Weights of a small image-text matching model.
Model: 8.09M parameters, encoder norm layernorm, encoder activation quick_gelu, encoder patch size [2, 2], encoder depths [4, 7, 4], encoder widths [64, 128, 256], fusion encoder width 192, fusion encoder layers 6.
Data: trained on simulated telescope pictures of galaxies, 195000 training examples, 6.7 epochs.
Rows from block 12 of the image encoder of a small image-text matching model, named by matrix and row number. Rows with one number belong to one neuron. Each number is 128 + 32 x the weight over its row's rms, rounded and kept within 0 to 255. All counts start at 0. Numbers have three digits each.
After each neuron's rows are labels from the 100 images, of 14976, where the neuron reaches its highest value: "top examples" is what is common among them; "lies over" is the class under the peak. Only what is clearly more common there than usual is listed. The data: simulated telescope pictures of galaxies.
# fc1: MLP up (encoder.blocks.12.mlp.fc1.weight, 768x256), inputs 128-255
# fc2: MLP down (encoder.blocks.12.mlp.fc2.weight, 256x768, transposed), outputs 128-255

fc1.262:138124093211131106119062107144135109093104118128115066082133111071178189116145151132122090093123159095111244114158117136138096162099171148086139133101145096102139117181128122136150159108091103123053103057165112155179112114128195160167128136100136179128103087104157110202122143143093084085163156127083068074126120156101093164137130111150147141139152143222126065137143166106136065172068
fc2.262:102149149071147156177113137131154122161131120113123144147113080223112104100131143128133119132140118146178107123112108141076188084188084135204156115208150117085128168134184142142136133177160164141149142153118113118108154104125065093151131124146129110145135101110168117028122105151188137139118132139124210174125125147118134107110128119143126080076142133134131177177016119150064173105145
top examples: round elliptical
lies over: galaxy

fc1.292:079067111119149139175035050172070148120148167135139141127130122108124174148193181071165144101138093143111166107169098160133131124123101137157179154092094151094104124110118142107103132111177146165138149118108112108127169117148167109170118105218120164110087144137112139105098134175024091119049184164121091057144148115092121172122116139129127108148131080124075168116119144081138104185151
fc2.292:181148172138101122095190148110153134173149099112172087136163161117109106176100090136110129129074124147119141160146145091134156161163089139134089095122140107152185060106117135089149148136110144104140163132151141169154120169072127159094099119091099135101178117064109163172110137130154179161144104090141108151145101137191164094125116060104080154167091141124147138111080123139120113123114
top examples: bright star with spikes; flattened elliptical
lies over: galaxy

fc1.331:094121097157140149145114048145137157121149160165141091132126112076143199150151140115122133087140101131098120117166131130136119159128102143160123112050088138114075117104128144098124160086152136139103134125165118092118137101132199119160140130195134179127100136126086125123110125125048118118037180159116077079134131102113118216116149129156132118154093118115056179147144151073113141156128
fc2.331:112133169172138132109119106090158115174154135121191116133178149093167169201106116120142152123082115138110178140139139096125146194136147140162110093119087079115122073139093161122118144116132127110077116135166154147158141138049096188129080160130121148139117120103109105156147149123142166160186140126135104145178043124174126149130139103114118129168105149172158160147078079168104125166155
top examples: bright star with spikes; merging pair
lies over: galaxy

fc1.504:128104137163135129100111075127166159130122143189149115144156150081143202151109134129143141059121121131105132104158159138115138158126107154145106133056096105097098097114134136145136193080151119122078108130195108110099131120133155153162134120153143201152099146145106118127148141085096132095047165113143075106141100097135124229151146107190147148157078119126108155159142137092105130151106
fc2.504:080159144160168133144108099109169124120149147140180147187184177082161189140101143143154150106061100116111142109143128100127157186108148125120110123102121112092097070100081137112147147088142115121066136143154117199161155128067127187135129167124110192108102102147162137190108160150115168102161151138124084112173086090157131160123166082131147126135111092136135113127111097143092153188087
top examples: merging pair
lies over: galaxy

fc1.666:129127087170091109092133154136127141103134125208078129125096112091159153083112133153076124116116185051165170078101131117107115109062152086096154144123155167138084133196121129164151132056094059153105067096122130145128088060145152118173157137131143178183130139152160073179175131113112127098135178136132097164098128128115051150133166153129183170110137078135130083130173150124139073091101
fc2.666:127145140089136123130143153118121108076142131108133155118154195155122103157122136121165177177141129147093083182116159168173106179130132106163131090100139167188121089132127102096114076082097081130165175187099128084140126133061154149094166092120089114106109096150087166151127139136107162174205103092155128118108107167143117098115062083141110112144084110113132137059132092137176106150130
top examples: bright star with spikes; many-armed spiral; winding: anticlockwise outward
lies over: galaxy

fc1.152:208134127177108109073161152119143145116132086085119025121159120127121118122110091152095124092112193138091185120149133124155122137127193165036119146125151089159202108136168094129164126107103148138130105098121107160127106131130185115141100135091149173137140115075146147178097159113126124109095117105112042111103132113129127113175111114131080138145143185152125068148113246098143063112071
fc2.152:129153141146132134119155131117127141136159084108128074125142143125110089100092078161119115094077156154119155138149079074142128150105189172093090152165133086138167087114137130116148122162160184124120128074133155169177124182112165125148090136064134185089160116098217168154077190135144145133123098138093074128116129115126174112145112129114071101173174172143120057134107167130132092117089
top examples: two-armed spiral; winding: clockwise outward; winding: anticlockwise outward
lies over: galaxy

fc1.260:097127145092122139129088160122113082146130165142110149126141067117110135091154174103127143172187109122162115125125104128119123100147139019133185154169131172121098192158117174123113101139093103153139125122138088086122100089144085117190111139175111084181144141114164086129133117149186112140154141147127160126144145167114115110095168140133188118045101121162121158122122116165123131125211
fc2.260:089185127194169164170071086131126143106171142109150158151144093160161129099170176132160184119104115152141176146144095146138137169087174149112171151158114121111084152096130145096149098114128164174107140137105120071127150098105151140155157145146120199087085136173156146123090170166119103148092161124087097101125141153098124148104128095155133030099114140183120147143042155114116103155125
top examples: lensed arc
lies over: galaxy

fc1.252:123119078185138158143053103176043140117129158119124095059108097098185144122203144074134128114123119145102222140171106118186097162118182147086169142142136145118158117158118096084101107137120152163111134097106123120134120131114219154128121136169101176090110142099134153121091165174076088138100157161024083089143161157100117113097132143122102099166161167163077065098132145058146081168146
fc2.252:143169194078122165114199159102126081151158136118137185145180177187104090160100132143121157181106105148118075132090166121113166095142080111157121079117158162202122102128128085117125082106080109152180165185087117132090132155079093121107150114121087072150165123144093126125131119110160196193197122148166189162149116098166137099094142096102117151112095099078184158098158093148121162089163
top examples: round elliptical; small; noisy
lies over: galaxy

fc1.337:197142124164112107070147142121157141119141073083114023129149115127111115124112091147098139089120179136109177128155139127153128133124188162026107145136145087157211099138158075129161135118102141113124101105137106161137093127124192101142106127081144172126148120064149143189090158119135119086113127095112039113096132123136128120186118111135096134160148189153113054141102231112151061113074
fc2.337:127154145146134137115157133113121138135164084104133073125148154126108094095094079158122121097077150152117159140152080070139128151102188170093091157159136088140166087112133125117141117160160187124125128075129146175174131179115163120151095140065134190090159112102216172161077191142147146133127097137095069124120129114126171109142108125110072098173176171136119054128111172129131094123089
top examples: two-armed spiral; winding: clockwise outward; winding: anticlockwise outward
lies over: galaxy

fc1.549:126088132167151106104113101128171152136130162182147101143135105069135205158147116122133111054119106118099128125158144137130136180124118137153107131058106092088088111125124151148150204105150121125079109114221128103131138119136175151165125115150143200150089139126085118130157127079085127091058162090137055103145092100139120208142152122170153152149090120131105154144149124086107139163118
fc2.549:079150154172184135151102104123191151140137150140185149179187151094163191154077124145149135096067094123089152117128149115127173162131133139124108113105126094084085094107087127119167155083150133122048141150153120186126165128076120189158111180132118187132106101126149124154124134135122159097165147140121090130168090094161139174135168103151140120142106103137154122143089096127080163179089
top examples: merging pair
lies over: galaxy

fc1.102:193147127167111117070140144126151139126122078099120031130163115135109123137116105139106122089117199140086187122145146129150120128128179143047103162146159091159208098129160093127158119100101153120124117097129101147132091125124184112151112132098161173132149121065154137174104145118128122102106132085098039124098124119134138115185105105153086136157133186150113080160113232099140051105072
fc2.102:119166137147131133119145141110127135129159081115134075125143146124120101088096081158114119088079155138115165144144074073145136152102198162093096144171144091136164092121132123107153123161151177128114117074135148177179127172106163131155102153068137187089158111104225169166073198147152145129138100134084073130121133119118163114139115126115081099160170175153111045131109159135131096124095
top examples: two-armed spiral; winding: clockwise outward; winding: anticlockwise outward
lies over: galaxy

fc1.650:118088041128140011153066152196124136112089158147130105087067074105153126136148106101152089115151147102112149121126121155105124086134112115110155129095151139096113170142097155151116195133142113109104117102168158140120136113175135108106140094181140094154084149109103112128173089115110059143122121124120129118132190149114105128122124195140149145113156161131083118096203134058134129158155
fc2.650:089111116128116093128105141121118221111134116164119117098135113163155110158108078148156095109125160121088141160046177152149063098139144156184121037135145139144125138128117104135118162101128142060125133120158211085123144145098132144158164104127119092145119163130069182055160097071105113167127083158116167165101127138093121155160096203168103112155103149116130110107145105114164131127146
top examples: ring galaxy
lies over: galaxy

fc1.654:162111112174132082120086093161150145122102139159126085128139117093171207122137117114152066066146126107084175091169128147136141145118122147088107135055127094077131111160123137150149192113135107095072121099207099152125122108150164150189117113153144170127110100089129113145139108114085122067069144126119073084122145104140122186157165125157135158141106140151093119192149159095116085168107
fc2.654:073178170147188144152100158110165181119164125117157172159155119163130131194097121138148147097079113141083145184056204139125138108173144085174145114153168123088049155098128128133161128089082148127096119198143130122094182128070109140176153163120132168182120130160110122094160098088161175174206123156135132172161097116178139145149133133151140078130131126124172149129054045119075172133164
top examples: bright star with spikes; merging pair
lies over: galaxy

fc1.387:112160104180105121105137162126087128104132139121111115054121129121202128118150134114105147152103129126097210134127142128146102136114182090083176109110175172181153113255103104084129110091068114161148119129109127139097133076109166179128154160136113121133145159122115145154111115166119117139147176101075060139128126124089000104108140140130106144130117181172095090087174115062159083135143
fc2.387:131169119112114114116134192123101088085138144146119155096174147143163145129147150112129167178109132108078123137116156164160149110118130086122162083087185187212130107183090098078128057075087070168155116199086112121088118103057132154111172137163089085152124149143098115145122123153115139156166158108120130118112121112109074136073141146168144152107067127125137122068161096098167121133143
top examples: many-armed spiral; winding: anticlockwise outward; winding: clockwise outward
lies over: galaxy

fc1.341:102091104147148136164011072214082090137105174113126147072162133063179189143194195073139131143137098142121161130194072139162146157141108130122150162070105125100120100162085140089101128130170135167118136121126109155145137121125143143130107104177101148099092097069128142141095107182032097128131152141066085018146116128091112146102124110131113124142131119155106148118145132098135116193135
fc2.341:150127153102139169151177122168097105166150142062143121085186154158128121180141130088139119145086072192084154127181125117172158122166091158112128123110133117164175075135110074081121100144124180141182173122099124173102135151096154109123082082130066111104177102046113154128054130178122158177149131146096101100155146118138144082098110099099064119171132162103144096099123162085135090127144
top examples: round elliptical; many stars; bright star with spikes
lies over: galaxy

fc1.544:092071105149134139166006069202094120140102195113127116092131125071170191135201181066156114140147102139110171097184096147153125150151112140131161166094101146098139109130113133105109156127156144150101147095139115141121138103151157140140087114173107141112090077065127134126099109192048083116111193172066096039162139131105119170103134113108125124143148117158076160132131141094111100191154
fc2.544:160131138116143172136181121159112134152173123067128116099179147151099103179127119107131128124070099199088159148167133123167149120157095166103122116114141111163163091112133073082148103120122198138190180126098129162103129139098179088125087091119083142118181107062104155119062140157134161166137122115108086108129149129145156089125087094119054112191133162097134092124094170080140073105121
top examples: flattened elliptical
lies over: galaxy

fc1.451:080102075117117049136043106143124176127116113150141089125097074142128115128123126102183093102156119126113136148158119161137089092106163123115136154133139101101106172135126137137157137125123135089117120099152145112155158125173160143144174093128140101105096134120134162109135115137110049105131112153112105116142178195118113116130091166193128079123125165143071109105121123094147135198141
fc2.451:096111112127134087141131097156092154104094110096116098095117115157149105132123096131161092144141155164122134136113121136183086138095166174108111084156093097159190123115135068117094133163107154075107135129126159118177135167139151155070131105078123099097110076121134185131118137112097095137143081176131121137107163165134139110155064152105059095153153170144127097083099173124169093159121
top examples: ring galaxy
lies over: galaxy

fc1.53:075146098139148091144051143101100144056125116172126114105100080145185150076158143126146129090153138091121148111105113160154098116071187091133196125122164147116112197156134168112136144122093114127124113112154118104114140099135142150142191149156144122115064146152148153126138137150106105098106147123082121127120145142086059165111123188195156063084125164162067118101156107083133152179129
fc2.53:107120160144124135116138129066123163157162084107151096169108140150101106142111097176119148127129166120154137156075126078060152165138135147151103089193095088063134101096124192176122149173179135094069096123158164171165130158115083112118106161058159123095160121157147125102147100113171151173146080111146138177136038110143151054164109077102129115129178123169172127133069096198122154125125
top examples: ring galaxy; many-armed spiral
lies over: galaxy

fc1.592:118098054147115054134057113173127129082077117151109080061109069118162149106145118098135072085182164097102144116142109174176102106119172119109160138119128134112137135147149105124126166111089132114084098082165125129125128105159185123165142104150164148148060088093137128137144123152085036091113127141105118102104155159097101140167124174149139106100124143143100143127140155105147114167137
fc2.592:132142163112095143133153153098119196127147111087117143106166123127124086150118075136137152156109163155077107217084171132160109116164157134187109068145145125151190103124102054129132110117147150081135117164122208117135124132056098184124101127132101091146163135071092168069131104088126167207198066144131134143112098150136150097173069156134076128160105144152156096105091115132166101135132
top examples: ring galaxy
lies over: galaxy

fc1.566:128111132167133106110106081125178165130137142200157100155121140079145198154128117141129104065127120114095129115170140142111139156135110150125125114063102097081097101118128156141160219092127127111088130121205130111105150131126176163157126112152142210138095148142085132122152134089103140104064158118144073117143100087142132225155159128168144158146091104113079159152149119089124132161116
fc2.566:086144150168173131134106102111184140134148141142187147181179159082161196162087133149155136095070094104096139111134154110112162167135131136126103126094118096081088090102082131132150159081160125121059132146165117190141158128079117182145114168136129197127095108135144124164132131130115157097162151137129085119173089084161131170133169103148150133147104100131134131145104088134079165185092
top examples: merging pair
lies over: galaxy

fc1.190:075154117097165158162092134120077141084159150170128147129144117175122126095160174114138147108134122134109090106109155156138121117087148130143202135122167166139079203128126161126129105074148144160182165147108100069082152097121147105148189149168141145116094161189122125101116169137097113118076151146124143120111143113047097200104135195182164077101115106101085131124150111076155137141147
fc2.190:144104145155153130126162086130158156133126111102156110171125157135112089126107096160161122120100106166143137133148120093132115182139156196109069142153077061120141094072152122137155136164134172090112155102138160140181149181128173138083111119062127165078137084118135184156094146132122141136128091109121105125147104145170182101160101091092076112163177151137113112140085160143123105150090
top examples: star cluster; barred spiral
lies over: galaxy

fc1.206:112064112153134159153020081184086097139096196110130138100147132047187209147205194074152122130135112145114167115177080145144127158139102125120161172077090124098124102142093131108099135122155134164116144097129099142148130124136163149118102106190114153090102101077115146166106093168041088118125169149069092016150110123101116172085133100108112111153115120146100161134141143110128111199138
fc2.206:143127140112150172165164121175090114151152140057134123087174154152123122178145133085141120136080073191074154135185129121173155127168098158109133131097127114155169073129118070079119101135128179147182183127098115177106138147095166100122079081131074131104165099050114159135050136176116153171149134144093088095146145125131138092107098099105056109187138160096133088098124163078134089133142
top examples: flattened elliptical; bright star with spikes; round elliptical
lies over: galaxy

fc1.738:112132102140143137130091126121077112063160143153116150116137101141173158086167176121118151106135142112123132093119134128126125145089146132133191165112136174131097189161139149112105126072154112156157125124129093072112145080146168126111175144153150156103078162161114131106109171151100090119087190117088130101105132103049047229102159183186164082112122104138123134118164139084119147157127
fc2.738:131119173157157142128158085131142156175148128107168105152127151117120076159113095138155124109084107182128145136157131071133125191122155183086082128150083076117129071090119143122153109163154183102104159093129175149172165197102154144134093126095108164086153134106133169161088146130127154163129106120129083122163096140172204097130110096084072112170169169115126111110093153149127097140129
top examples: bright star with spikes; many-armed spiral; winding: anticlockwise outward
lies over: galaxy

fc1.688:087150082153101097095121149119098173111181117158102098063097100112160120067130124134100134115122158108130199140091158117123105113061202075091158137129189161149099132215116151101134127095078111135117096084116157113129114088123158158213187145125130159157130157151133136168126133123138100130122125156101077139094128127086039119102147187132136145131147147164045089107190137097160078118148
fc2.688:157157119125127089105143181124123100081115123129139141107159153154140127137133137114152159171101139117079126164130159170164144146121139095112140094094166174202141092175118097081141087077057058144142127201105113148133117109059153154078175126131107118139110103133122131184122138153105137154200129047128109116113127159137082091104099065168128140114068136148140096065129099122166108147112
top examples: many-armed spiral; winding: anticlockwise outward; winding: clockwise outward; tilted
lies over: galaxy

fc1.351:095131079198156131137084105168076158128128153117128108080086068113157106115174136081146143092118117134075213142165150090136113155096193149043185138164164137084147130150118141092154108114125166149110133089128129121128140120146205120151123158168125146131139177107137141129092137164122091138113156113075058137134188151101115124100132151142109125154184158142006044101144114063139081123165
fc2.351:131149144085132116112151164101104083131127142140152175126149151180131125165128145118153157183126096132100074155086182161112133089146083094184144078080142174188114131143107100123088116100088082129190147189112122097082156135097093160096167108157098053144118147156069125114157096118130160182179129124164194148157101118143105121081119148153143149100053115095166186077180064135136201121176
top examples: noisy; small; round elliptical; many-armed spiral
lies over: galaxy

fc1.594:121090050136110044134040152194120146126090154137118095082075050133170162148167118086141071110190130091133156111130130172147114095144105104104139139102139127105120183140116157151106163142128105108100121090167140147116118106193115122120134097153148111154076127100113098140158087141083050101088149124118115091116173184093096136115117167158136142107130150156097153116138133072112133169140
fc2.594:105105147139081097098148118105138195143146100141109105119159129140143101205067064186118103118120183127119146144070192129131068112158126166149085034138123131158148125107103095154122155089122146058115120129150201096146116139105125136130136093097148110151146158126073150097159113054122141167135083158137144175100113111148151168194111179117086140166101130124135125129154121154168104104142
top examples: ring galaxy
lies over: galaxy

fc1.401:131129070137123077131082126147100107033091123156105109089132109125164166097161172112132113123130154099096159067124104162198100118078152135084170151102140130136135149163154117125114155060106086150127100104135090157110118091148215142112172126127148127136084105117167136168129138170087098085117168083073087108059154136064050152118121134188157108128095148169152087120142118077137100189075
fc2.401:191100117166112102119125100141142146162111121121104089115143097067093126164121109113097118106163166132133173126161105108139124187127161147030096139147127100135157085146128174120176116129113151097050074098154140191179058129156156120142095108115144147138160123097132119202104171119119106100097108071154074110098149147143144093167116084107100143148140155218092092125092194154188026107105
top examples: round elliptical
lies over: galaxy

fc1.357:130134107141125099139103115122150113091080113155107123125084096126158145073140154141145084095172148087158143083109070156129117114119145132138122171139098091096125193141166135165108214127129075113088099126190101120165111098187126127103151133121220103107037064123205102137161120134121091068131142148105150125105150167118121138181119129167170086051168126167118142175114125129117149140096
fc2.357:170117159108119084092176146087166137170136090092164081147125138154089108169068079145143122150122116136122108168142147100076117113165122146124052145127120082138180091107112069183114176173148138070145111075170160195154147188125094112136098115086161119108160122122107158161145116102152154160154069100183105160160073131172160047148102135125077152149114159148119124122166118158130157126132
top examples: ring galaxy
lies over: galaxy

fc1.43:090149125170161128178081157089118150025145173156134156124098127168197140072145181148145140124116105140155146139070150154123119091079135110154191109149140171132103206141121172122079111117115132169103141145090107105077161122139140141134184160145109147106054118166102131085140130157118098143131160142079155149117122128076071180092133173162182083084191094130160135115142093068087154166110
fc2.43:095206145155159125158114113104150108100156120138151140190166151143141134087122146162140143094099137120136146129123089097139167195078178152074112147160128077144107104112152138116164145125108125134077125137128113133201143138121145157107165188076152180065101099170204157194092202157113124090140126105106114101129104132121137131115143081129143070101150130193142106123091167138115155156066
top examples: lensed arc
lies over: galaxy

fc1.511:124114084103114118152058117158128148096096129146063141072167081145129167117138134094125104082205130123110151152129118209222112086104155108122165137121176150140127165158163134110130151075097127124131136136173086108093081086154172138160151104168147142137113115123126120117129137118080041097089135133115116081098188159090091134160136152182117086097107131137114178131129158092145101149135
fc2.511:185075108113083103128142104141131129095089097118076128147073090149127104115113125130098112150172214114203124134100103161115111093128129121153112176137088090111130180125191145172098170146136121086086086125156110074140070134178112099091117139105186056129108084120107096056153094114117101112118116096130152145066128143129123100185119145141166137094144109182126161172104117165116132113131
top examples: bright star with spikes; round elliptical
lies over: galaxy

fc1.34:086100102178145137161081093197100151154143154113126149124143068111124145135158156068094110092132115146119198076179097104108154142131144146027201136163125105086099102129117124146169122120160162145075110130139079183114140112156155062138101119169116136157127127083176072117093118141093086110154186170089081111127181123101139138133174134116115141139202131140059056158101147088113061147145
fc2.34:202111160139092118096191135110144128158129110081143097129087104185132076192116108147120150156117151183103147173109187150135133118185108143154124120125102114166163136161178098114144112118083143136156103135110126103103138119091160148060100123115111065139181112093036116093141089101159160196139124071123149162119070132180110104134080111105083133149119169160186170130081103135127132066174
top examples: round elliptical; small
lies over: galaxy

fc1.250:156136035172086079081110136146121129075123123135098081096108052112169174083161142115095121116161171078125180101146100158166084128090173087084156137123154139136160143186134104124136138086079082136111072100137079164150095069157195142112163135138160123146096131113153115170128151150096097077121149104078089098083147136069063146127139145163144138105110144212081102130149157111156103139112
fc2.250:151097129140098102099148099127145183196156110126130077120090127126113054124099076139110091070133154161168141131123107080113099143134163173124075131178103110118135138086101178159148151165163184086076127053160194121188115164159140113129098105091160119123170164102134138131119156098131110183093080151133133142141123132161186101177118154056083134153181154143051120121150142167132108103135
top examples: round elliptical
lies over: galaxy

fc1.376:119163100194106100085143168140097120103144134119114105065123110128212138125143151121096162140105146130107217133126155122130106116126149089090178125111180167192159105255108094105140129083076116144159101101094124139107135066127161174133157146139102118139137165110103138174106128169122126135151178128074062127122138117089000115106136134136117147124125177166094087089160122053153074118140
fc2.376:130169118103117116115131187124102082072137142147112154100180144154159145122148153112125165174114139104074121139115151171168146110116137087120165081093182186214129112182104093082133059069081069168161119204087106116087110098060135155106181137160089084151119134147104118142120130153108137145174154108121132114105128119106075136079135139176144140105064122132141123076150099101174114133132
top examples: many-armed spiral; winding: anticlockwise outward; winding: clockwise outward
lies over: galaxy

fc1.173:097123049134129073146056143163107135081101129165106089044115049115181154112151130091151090097181143119120160127138121185173095116097161122122180126111143133121127181145124157137129177098090115120101105081160111115135117101164148129123131140146155144144062123112117139131140122134077049103064121137088125099094175158094096145137124158167134104124115147146096110129165155086130123143107
fc2.173:128113165120072126089158164109131196156136086099106116106136135159099053156088051142123157167147185141120102183089189135132097095146128092128103081169125137131185115109110114172115122149111131063132125122133190135150118163098105112131127087062167090143183126121144127114173101071169168183146037116158133182118108135156162084206078162072100133146110124140143115143134113176164096110183
top examples: ring galaxy
lies over: galaxy

fc1.287:108057104156161149157011097184049115134105175112138144081144124063177188145207200072154129140117108142099172116189110144148142160146113131116185149071113146119131103128083132084102134122138145171140150113113116163135156125113150168142108110171087151094092128084096142147096127186029095127111178145057073038148124108086107167078137119122110121155149108137101139100145162075137109176138
fc2.287:146144172090133169124203138142108100190154137073152133096170154160117088175124119098144121162093072197094134145162139100153155129166095146138123107120142124175168081137109087081113081158118169141179174136092133162107137161090128120125092093121062095114189118069106156119072129160145178199179115138122121130169120131166153063088109091090064133159128166092157118087129130115126104120171
top examples: round elliptical; many stars; bright star with spikes
lies over: galaxy